Rows from block 2 of the encoder of a small masked image model, named by matrix and row number. Rows with one number belong to one neuron. Each number is 500 + 50 x the weight over its row's rms, rounded and kept within 0 to 999. All counts start at 0. Numbers have three digits each. After the name is the row's rms in percent of the matrix's.
After each neuron's rows are labels from the 100 images, of 14976, where the neuron reaches its highest value: "colour at peak" is the nearest of a few named colours to the mean colour under the peak. Only what is clearly more common there than usual is listed. The data: small charts drawn from random numbers.
# fc1: MLP up (encoder.blocks.2.mlp.fc1.weight, 768x192), inputs 128-191
# fc2: MLP down (encoder.blocks.2.mlp.fc2.weight, 192x768, transposed), outputs 128-191

fc1.278 118:520449410549530509558518481467405468476436507474486480536522499463489435519485481536611398521461500540456527556486488504539495506494468553583497444480427537437454405488577525540565470358507458
fc2.278 113:523528604464466475484455467517566514545549418485488517476461502507503582495476438500400479517473523515567484399500512516517571510458505536490527531507535537503506545496462587413503565557550457
colour at peak: blue; purple

fc1.323 139:480512443553484554434465564492512506439507421509460508523457506486573617480470501583476438462569520423472524420509620438569417450493472514416515498487438504416547486511477474545458522540508546
fc2.323 162:426496465622534567486529480592456485524459538488554520609502521520436373498558446455547534568528488582568463506485491487438533486572536422541558438529536443461511541502566505485546446514578476
colour at peak: brown

fc1.309 126:483453496489503539393529518540461539472509473468420540434564497560432631578442574517445382488395476521547504521431509536572470423567522539478427519521486557535451411533482490532490405490408461
fc2.309 144:479438457429586539428453496469406524457484611553496557482644499437580583521423584490434509445532602497516482492432461517533537489410475501472550426535477419568434498472580474554481491460471490
colour at peak: pink

fc1.602 108:603491472428517542554492491414508411473418457563433536559553508527523529474609511500582522517478485551533546506528536416527473480566428537539515492526385492390406487475554552537450525468512429
fc2.602 100:508522503538493517543483481542493562489508375537515590429464481456511448550511490432526467584473544482482517518490551521442509506433545507598459440522479536511469512483484552544539571593531483
colour at peak: purple

fc1.108 123:538435558509467471536546550474449429579455525538588555534616499481490440507504540374515578426586538559502457507481591570455501546471573431564569506501551539475588549530506566504371441496446447
fc2.108 107:479552479525467513469474485500514528532480499477462499529536415426497400558416548509485552513464554458485430491507445451481529477519579366429533444484541432523456520368567459476518528618495467
colour at peak: black

fc1.152 147:473600465495472433444506587445478427583483506551506459484455511466570465456421539483484550562392543435501422375510541563533405488587486467452382489504473564470482434544510476516493400551575462
fc2.152 146:548415530523544505590435439513499624452414581377431515545521500532463514622540507488475502486563518509525532607491398484436525494445488499495596471419559472433526515562486533455547510406423461
colour at peak: purple

fc1.9 121:460433535410480570446530508504511538449523446452490494568549530573428493467394499539497404563513491535429490426526590527427500455493508489494467600481412591484571572596408554546514492483419495
fc2.9 133:580536518515560452544489463472454494499482421518477496428526474494567462603532411501492570429544530514505530550440473492522524486504442458593591388538508467527504525343417534456582577479540509
colour at peak: pink; grey

fc1.643 127:507542517452436478552525601496559457518441501515588502530530496546474475483542481462463510491531517491530456533487496507534539497421474462436526493527482513476405380460581485508439531482536460
fc2.643 129:467422454527505463502551489479573545508497476469478516540506488519518515487524453444515567540556475562457568511517520541455529490522432479503479377454453497499426513448484472559523459570448448
colour at peak: pink

fc1.755 072:579603489507476468492495504577458543447476502440456551467557497448490409432569525489509441410463564463407493527514584541538474550494551485459510572405512521534580465483601531536464383437496460
fc2.755 074:416518480455525461445407424539482447546498538536527479574483519562436613505472554557527410445543556422588608512482576473506409485454522488493477507513550530486504536480423412544632530536444564
colour at peak: cyan

fc1.483 134:451536520507474450479506428487439518521346549524480516453556522490426481463577537493586526480536538529467437472418556404535478464476577596484548507457425460404507509393446514466422536559372524
fc2.483 126:477471503526552566388494553575586540483555489483556501590500490488522546458507435470510448586507536435480602409574442445479457511494496526547420496483517623497521448499494501551550413469573470
colour at peak: white

fc1.682 125:570544548437477452516615606448508430543554549569503532480443496484528479448415550533471478519497550518501429486522511450540486487503514427440404451516472599520589440558512494476450394366553411
fc2.682 125:490474511534556521478450430523547517440450479347548400563515499430438582565545508519490530464527474481543458527506510555535523425436504532531526488452499572454515513545480546572477551572429478
colour at peak: brown

fc1.223 134:520506501450438426490566391443416549579542515538461552463505477521482544516497489505550544492535496435420482470455468430538528437500573508470542361470478469485453533397483492518546505439532441
fc2.223 137:561446482553574466506502552449510489506526497395458553495558534592381428551523442532462547494463504481588541497518573624574520493549487487504514512555471515502419530484510495592472534509532476
colour at peak: white

fc1.43 129:444537585470510478432498523538559501547513470515540500407444489492551485449451444499384587479507529428500481403425461552515574465493511470497509525509547538564519491510438501389492538514517518
fc2.43 131:576445481497554578549455512523467564485442504481405478463406488482449456506483584537590408498416487539536536549576551422457350540557488540482437492472413487462512444511542413603534488415494483
colour at peak: yellow

fc1.413 116:437510606506449495375477469533548480513551485515591497442434496480541557421452432513411536474518602431447498443479452546565516480491470521517485523526438514549558467500514566505554531526531475
fc2.413 116:596492427510586528568495490452464545430420502452338544521510522555496460551563537487605445526474473514486531545569526418443433553505453539512532449404533544462538426477467501505517463408494432
colour at peak: green

fc1.714 115:621537498452560429468462535526452462479418410483514480457499463438552521511572449540526478505462682510409551511395487532520445553499525508535376558471458519390596452427526559465521525471494465
fc2.714 114:508555521494499531561538484477474448443518565597453534504470521529561474516510584458603509503447512551483436541470456466395505562610525538484571525434527484484533538445416503423450585648464562
colour at peak: green; cyan

fc1.505 121:518411531457513461500523493462521563551503501530526496483535506450428511442517524461518464425470520530391462521421538561515516542507527452529491377399510411521473555507601510522475536535470613
fc2.505 115:551513465582526493494450618429555465524519551503568576528474547526549478492489514538542509565417518523509420523538600467570470482487539530413436590513466511466571414431616476474475531489434514
colour at peak: black

fc1.457 137:470495591411477573454574505518557476567587528430554484536477496479458523466416459473499453586425482584555451453517592531562464507528482508493472471512423650571450470552542523501499491434424420
fc2.457 134:462508477557548485452503360522444513505451536411556545544542508492518522553633470506576565463551502462467544496508431483453541441408555541535536455530521497529586424502574490455501543451442486
colour at peak: grey

fc1.265 130:475507502477523423496322450538430464449409485518463489477511522542490463381456443475590545570507512609443415509475399545542425583521526456485571556438509558495532504427517542554521451531493538
fc2.265 125:487545525570594557508480493535440473530517547516520501415527507483528526550594448531498451482428429545579608455549542484513489444435540532412521428503513490484505497558524434468556547452451506
colour at peak: purple

fc1.314 107:541473483530484445501570523491415546522520462474511518475542512460474506595512497523480518442519526503485488571538468514561464561495513444559599440480424457501579415530482532510445491410445526
fc2.314 102:525479462567451536375481452546512513488573550448546507576420456534466456553524482492526539423496489502523503453537550467513448347485588535557479473533544494478518497447437479569449502562514399
colour at peak: brown; black

fc1.248 116:504473460471443462485536443499590514514461478404553559489573523511484469573461552393510460438458615504447560488434592524476505510472544503492450594399486549479550529520535446492468524492525534
fc2.248 108:449579472534512509478520514582511493574509499467538446512494379574422437482473522504570440535544501517562553483528578531524494520441519510370532491545592514540549543550508393466545422421548632
colour at peak: black

fc1.78 125:490529503507435420442451521550524510529511506400542413536506506631430467543555568462474435443571589512551398497492492462441495592471556538469503556478465447468540512539517472466456494567408484
fc2.78 115:512489545520523587551524486509420459460461464478512550489538441463445495510570454487557497508513491510447570523552442572592449391454422570456472468561474578462550495582459484514560554449626535
colour at peak: brown

fc1.99 133:462514458526420384457525533507504522515511552454516440490564467571428375378484596569473564469485510469425427468512572453448608509529539567536573478489490459551399560494536470525497474529481443
fc2.99 124:538446535544443545483426570534496611510486562523455542494566564630463491597409538464418503549518520515519395481479535429484530538537612506444534593489520486448547488385472475486464440546478574
colour at peak: pink

fc1.584 120:476481508519453375525520474482489474552536437522505513519535499516451519438483502535559548402557526513432418489468572509564482586551570428478555535377491435457498464489574556509470371461504483
fc2.584 120:484498523465490555553475581542465487515517568438509536439516398495513499548518460571423473513462443520496512437446514468474506474505595479562499505548528473466494445460394452438470478524503517
colour at peak: black

fc1.386 153:465405538519424459507512467544542525437488401558502532530502528458510514383503439515531530521541531524421517551510478632521474596582456421459485588418469474497549519531529556464476415431473585
fc2.386 139:510497496427579551456531496497427533461568676480507523499489495432521458547523559501475489455467550446554543475433515533423472445430520534476523465506539539542537548561409495498476515526466556
colour at peak: black; brown

fc1.341 149:445527540434478491445523451502491533527558445434488423433451513578472560500521532533399511493470506476514516506496465534583496472415443601526542486527454440546575440527612387541525480484573504
fc2.341 135:535517500540499474525488582468513517479464605567547485566559512433554383479445504511531486569540463511494496459593601477490529484527509436450485534548484575453430552535365564501475494467413520
colour at peak: pink; grey

fc1.95 137:456530497596426460489581492452597517515427409533528519609604488556496387460591530554575457456462501469479431484561555495526582509568479487513535569521437490545510497506520462476383449516467510
fc2.95 150:481405522462481409532539439506570531504550461481408544558493632447544386474552583489492537465475512488482485519429558452488474464517514493456556481482427491530527535546478576533425452532524507
colour at peak: brown

fc1.110 104:488493490473486430477490456488531562448454456480513499511513508560487545563534626461376446412431583510515560568420478485516542486432494502413408565533491455529534473473556409497495483461563431
fc2.110 104:446460555579517469505547511494500542456514484544518583574581530561526479500436507494496477515520512471476539454502523480484474488525533547533429528606519474544443477532510489551442420483538497
colour at peak: black; brown

fc1.331 133:478434444562470434554501557515631440543452529479672360548441463542568418378553493517467531520450484459440551510567558449457540489511491479616507527520519502499459522538492486420427549497517504
fc2.331 153:468392495405481563481478462502457591422495532519446609490506578426467565578473528474457536496586549403550480568365524465523498507458580492489495433563433400518503474476527474528552498505520492
colour at peak: brown

fc1.23 094:590591533529442535513411505551465547440508501510555506530485508575523499543502471545480561579451496537468561556545480516472541515552582543487459476494511545568592467538548511401493551490577606
fc2.23 094:496596513545500541564472458515592483515423505524531449520471488514542513455414589546512494543528461579552447562553462485459507524383535557455552508518495431453620456537565447496442593574433472
colour at peak: brown

fc1.249 132:492435561490409539501506599499587525456524508557527547556553519548524528481460489532530527456497508495424516443523538472481510440559504398543454491503486562504567583539477474514420524505447563
fc2.249 120:366546475451487509469489414529473513569547414484504409451469415494470460493517510533537524509496465489498417581502391523500583475448493510489607467572508464596490411491545417494522515506522483
colour at peak: brown

fc1.295 120:619493469470578567544419546433536492516415386469448512468532521475466499535536555486492431479438489578527527488538553431541498553592490536451419498434480535398494446499583511517511465415527425
fc2.295 111:528499538497423460453479537617512532450535491543552574454466502433558521477498411538435468475448561512579530499461465616518569449421484558553534487628498534505528504511496549480471553515545534
colour at peak: purple

fc1.308 083:456481456563549478459521469468507486450467569505575513524490505493506397446472510445619577524405561526473433456561488470434484574557580446587491534481535466489450595449482464511526514517455497
fc2.308 087:565528492494537451505507517547515567454455521419529443447418485532538535412499538589491458494479443515547601491543508460466552513482598571456496498525474530489525520471555372505469468500593468
colour at peak: pink

fc1.109 119:508503505435469550501500562442549443481494570586487545536595557506547645520482531489558488451552503480538554508439524490552502502436396541582459553560363468447522588523502479478439555485500528
fc2.109 118:529465473534484494480543481530418461523468506540462502452489495466509553447560537464510529557511462453555541516458553528454432563544444513570454550430562459559438482487498510413534576438530540
colour at peak: brown

fc1.666 111:497608483568433470449409443500508463462436528486560500437580526455614449513525600459431558469429578555549416519542414546469547433463507459451439521507550564552497549456495460491477444508546412
fc2.666 110:539501482508557508599522504508577583499439464460488481480521508505568533594529481464455530501519519448546493542486544480525566441460495497476498455509538468412469567445539458435485591461440547
colour at peak: white

fc1.624 113:565507561454527516420537529536527516639503500459638434542500510528474459509443513510470529580477486568514434524425461510405523545440517534586471500506482492543543522498627480497488506490468501
fc2.624 115:486488458447475457546393554560448446499409469432483498467495448490493452486505555449462456487625598413503509463500534507562436499460642522477614453451567493462557470539431599528392462565449468
colour at peak: brown

fc1.395 115:509417536392578458477510478491593540476458540488475560519477447474580536438493463505368500509520513435566581474442483518512532432541470525528530404489501558540493470460458504467510554476485520
fc2.395 115:575486433560455523535450577552442505468485445453444470492475501398390483505543539475643368473397492516476536552595500460527470542473516520465469556555418491423530437523598527555455389525527461
colour at peak: yellow

fc1.432 101:625509461460555521529407528453524577458460433411463483419497517481486390519528560417419454499436504561471440508540509453477560519459564553435516451462527523463497442567507486516466517462500432
fc2.432 103:477508516559446519443472510587473503508488507562522570490470468399511498432474465570507462476446550553599527518494468544442511453474522532555532456581464495476495435442519539531465523512514472
colour at peak: purple

fc1.40 120:457573542341504451501426515504565505582499471506521408437468500569524592477451524503384499528514521445519421475466571492507527459525550422502497517444526569520476456451564490475532470522530418
fc2.40 109:566538452508522484487474442457578459610444631558476512508458457545572390570521552562535522485514532465464490494494544533513467505439498484551488438400563468512519471493481470514489470450480452
colour at peak: yellow

fc1.365 116:570508549509373438548503527461580426528538535595457503467538554529498561424447542480495559441534534534439418568510493481549539607569466405554583465511413372524481599425487537490515420538570506
fc2.365 118:533480523499518551467536602512563589476497506487498574509469499496487532503487551508524458542478448503470521480482471478452417466441555527526498512456523460548505434459447421436486572472467548
colour at peak: black; brown

fc1.562 113:485490479557502502495512506563528427507463587485585327475475478552530480507538503495493528525407532551531467516592512474496434445517554582599599499507524494515497570438577484378507469592462460
fc2.562 116:580544497522509550411481499493515474514543411516513492544595493576509574610580507494538453420504497498529490484529477399478535509434545461510455482532450495485458537446554476573494495507511487
colour at peak: pink

fc1.218 115:451395537505517544494456419454531428525498529420563545566451558584491515508441513578550432471581480511530511494476470404522453505478501494518533456476471496483451427489508561549545449454527477
fc2.218 109:545505540409506519530564559402517523430477422431461454557536503451512425450484588488432483601431475452433390473514484545508483488524494570461518546475567524454506524567494626456526555494546506
colour at peak: grey

fc1.669 120:543497470496489471442501468635412494448460506461628430391504464469468514496497471514558478562496552448479525560513482542494480471461599551606471527540509578555586422488640523574544384529497455
fc2.669 126:478468510440627475472498560434500551528505487463356518498430509468482432502442534530409518536468486510529376428563501505470529497544492539570461458483567432509436524487461481398508581432537481
colour at peak: cyan

fc1.288 112:568481517581514508503533491596573464455536508498591564472476513463554494577470542461439447552513491556520464385439489445567408439482545573443455483454549589390603466482510486529499514475480486
fc2.288 108:452430526428541493560468463487468496462405448572389543509554585489439467445457484498541580525553511463465493519425508492471448582589537508532545506543545389509677554492600544552508551464438590
colour at peak: pink

fc1.59 136:511477496468368431485460542538391502503547548472516462471497503511444601500438571464567483545424584419452515448486538495498380539490502502477427580475449596500539470516585548545503411586540410
fc2.59 138:503492451597596489551475528526491464511403539478478492484521493468521405499484424514488600469499456598458462565514454510511472461551505496499511377503544436423476466508469444394562484348471558
colour at peak: purple

fc1.706 119:494394467425524518444532527476523508501519545481596483506553534443497505479509532568471558432584537498504495510466478534453487521465495446494540455454439551504556547566471514467420478523442486
fc2.706 117:501559454511526484462449553516586541473497571409484524491474462457553478478499518526528454493447547434439469506539455455487460491464575553457492481510515501505530513445550463537502431581471497
colour at peak: black; brown

fc1.52 118:458476509478466484519408549527491510570458408558462551444525549503420518515495468453536521520614572497517511436469572549422474494450524480507496489490526530417608501556503462512458475564503542
fc2.52 120:497518479532517539538463462502471542477476587554463524509517446503549412464483573492472486445544485478583405509511495494477562489558529545495536476627529476578415598511506457472520446511503578
colour at peak: brown; black

fc1.256 151:631481559485477433537515503461521428593551491552510503461458447518560509496485488510484542513485553441443501544476488430440519550489492416450461418476483555473534481386531486491510521481480505
fc2.256 145:371544457507483528436465474484452529436427474525489513537522547571452505476602489485530468634536470596480436505499487466519433349472535614534553523418551521468529499534557437511572511455505557
colour at peak: grey

fc1.449 103:508529505535546498427483500525513552482375451364512480384466512474457480492491473394385536546424525451486433439469479519427530447503608530518473542417609537532616399528446528383501508531514467
fc2.449 097:507435476477473533564430455563449467493533559495513454449440508519536503466456589619547443563412531452597545565483496544447414430522482468438473528603503500459471497508451458533550485535539510
colour at peak: yellow

fc1.116 126:456466443468436470463471458525403503563523509485496558482502491496513537514384555458519585434408569547465516411453583533429497488500446490432456540434419588509470589518476558446495535494533497
fc2.116 124:477531557497461531448529477504532545453434553508523499536513483585488515465482459521505511562544425491547419532460437529512407525443590579434597515549547418541559487572513429497480421502406573
colour at peak: black; brown

fc1.123 132:571537440486497472457580557496558511447570493507546490406531504537531490443540488537509508431514498535382467439455523526492514572452439541436535482382452468492455550438617456570490497564427525
fc2.123 123:505421482468481504524505514577522441449499495516481601575547547498544570511444499485404480567520531501496440515500505502491435422601467431447539493611510547384580480503408544438552498448492529
colour at peak: white

fc1.90 110:443456585431541491449543504479635563551450391393471459466490499494494497452526457531402443466434569445468466414467455492533566529559488586544587494446466462520470442463485579401478539458471456
fc2.90 111:568503415568402446500544536539463446449407485588466569498522512464459520473544528566566422507534440555463546569522416490467488546489463520495571523526494464431490460445527489582510425461545507
colour at peak: yellow

fc1.459 123:551492525467590477469507410474485552476499373540507442532536513525556559520539476473568470461454535490425535458554495486546527558515513556479475495457482408452524532535499547470498494470404577
fc2.459 107:556405475484514469470636477438546558509576518479493402419387536446528506512442494476440554530504514446447470513441621547534421540537477485470492470517520426431505518519529448514496495418468522
colour at peak: brown

fc1.258 104:478466569446497451421525526518619549457485468479497521477455509507603491410489470572402481495427642454495516474504475543563498458496464500557535484499406577518539456428502578522477521560476472
fc2.258 105:553479420511460505571532514466488460444481462513389517514446502500451536508525534488666425475472450539494553551568549454470494556612478537456462512482488533417499478501558492546489437499492438
colour at peak: yellow; green

fc1.125 121:582511429534516519543505535562531489507546477415604448546457487460611555518464543452424560540453520537492519548555497472566443453485520550486568481475532498403542518492567561444533516560523387
fc2.125 122:549614523606540540501520552588559484575495502457475499483502405527507506523535561504459493458492413661552476529541493540509552503461517479483539591469586582493407473473486511517467501509427518
colour at peak: pink

fc1.275 121:492528421562529470537521484457419415529521559524554429433417471552522509520443470462526593514430582479492560482543545475455493496555515468554536407493607485432431487337490487460577454534557497
fc2.275 125:581466561482498519403431502518518501501450516454404458464467488456543540552465511499473389576525462565685459560416429475539581513479504534438530542500528557523444545502532500567451529477496480
colour at peak: pink

fc1.626 132:514571432460477448560432471498404481530414463503491510535518506462388440445504607509539541528441673382480516480497528469454538525549546463494511479530538503457506451456530457489554604531557460
fc2.626 133:514440501487493468535518606425520431570517482446401424438520482482449395477477470481526491547507513464574459388481494465495550543544563458519496469549403463452449613467523489538515546533524463
colour at peak: pink

fc1.361 126:375520478530461418454434539503541485531426535471527468533474501601479396428539549528492567527489543474505393476465559471471526516502452513575467563530429466500410490516447525444371504489394524
fc2.361 114:612536567466541581557531474543459468436538563507498513490545439450496512508478446504490509512552465557455498486540414531507508474466529555423486503479540590456530477541532576481573487483582480
colour at peak: white

fc1.158 117:475497447555408499430531513582473551510565539418524559518508504545510421469532556478514443404418525552474474489497504474489541495560534417478505469494444581480531398513545436553501466572525494
fc2.158 113:550571544419521457518571471566492433485467506495489485544531446500533546459617448497587455592401505489515535476379510546548510519472395518536588466462534503484477506352515490471644527453520510
colour at peak: brown

fc1.475 110:489584498540451467535493434464512492453477484530451512584438478515509531496507421319584512554438485407485501505504459404532509431545465512440495472545535523482418531402481496503556485502548509
fc2.475 106:531524556518569510459475572487576538530425512460586540511492488475530467545446519514455427481484508602503505486551597579417464577503604458512449489478603488414480528512438428501413510539410434
colour at peak: pink

fc1.143 128:532550490456551522503590471420467495497556525459523440515473503462524503572576551474500449542475522445541457389426444448523510514590490527472498394467514585534457423430433509495541513474572548
fc2.143 119:469490491497417439588477512446488454465395385523434560537604553549486568438414482485479506492644510514513450504482472552550446528487507471499551584604460447479534600461503467507520453559527498
colour at peak: white

fc1.445 121:508496548496476512478476529531465558528491499482550566508565508432463502471457404462508444503453501530377504456512573574394512595479526426492476514395482606548495490479527475470506510418445543
fc2.445 125:432408518403482614547469456470526527516416544502411531538522500539491484535562552513532565500534557525511477508490560558542538514526487447519562542520494370432564568563532579465458512520521480
colour at peak: pink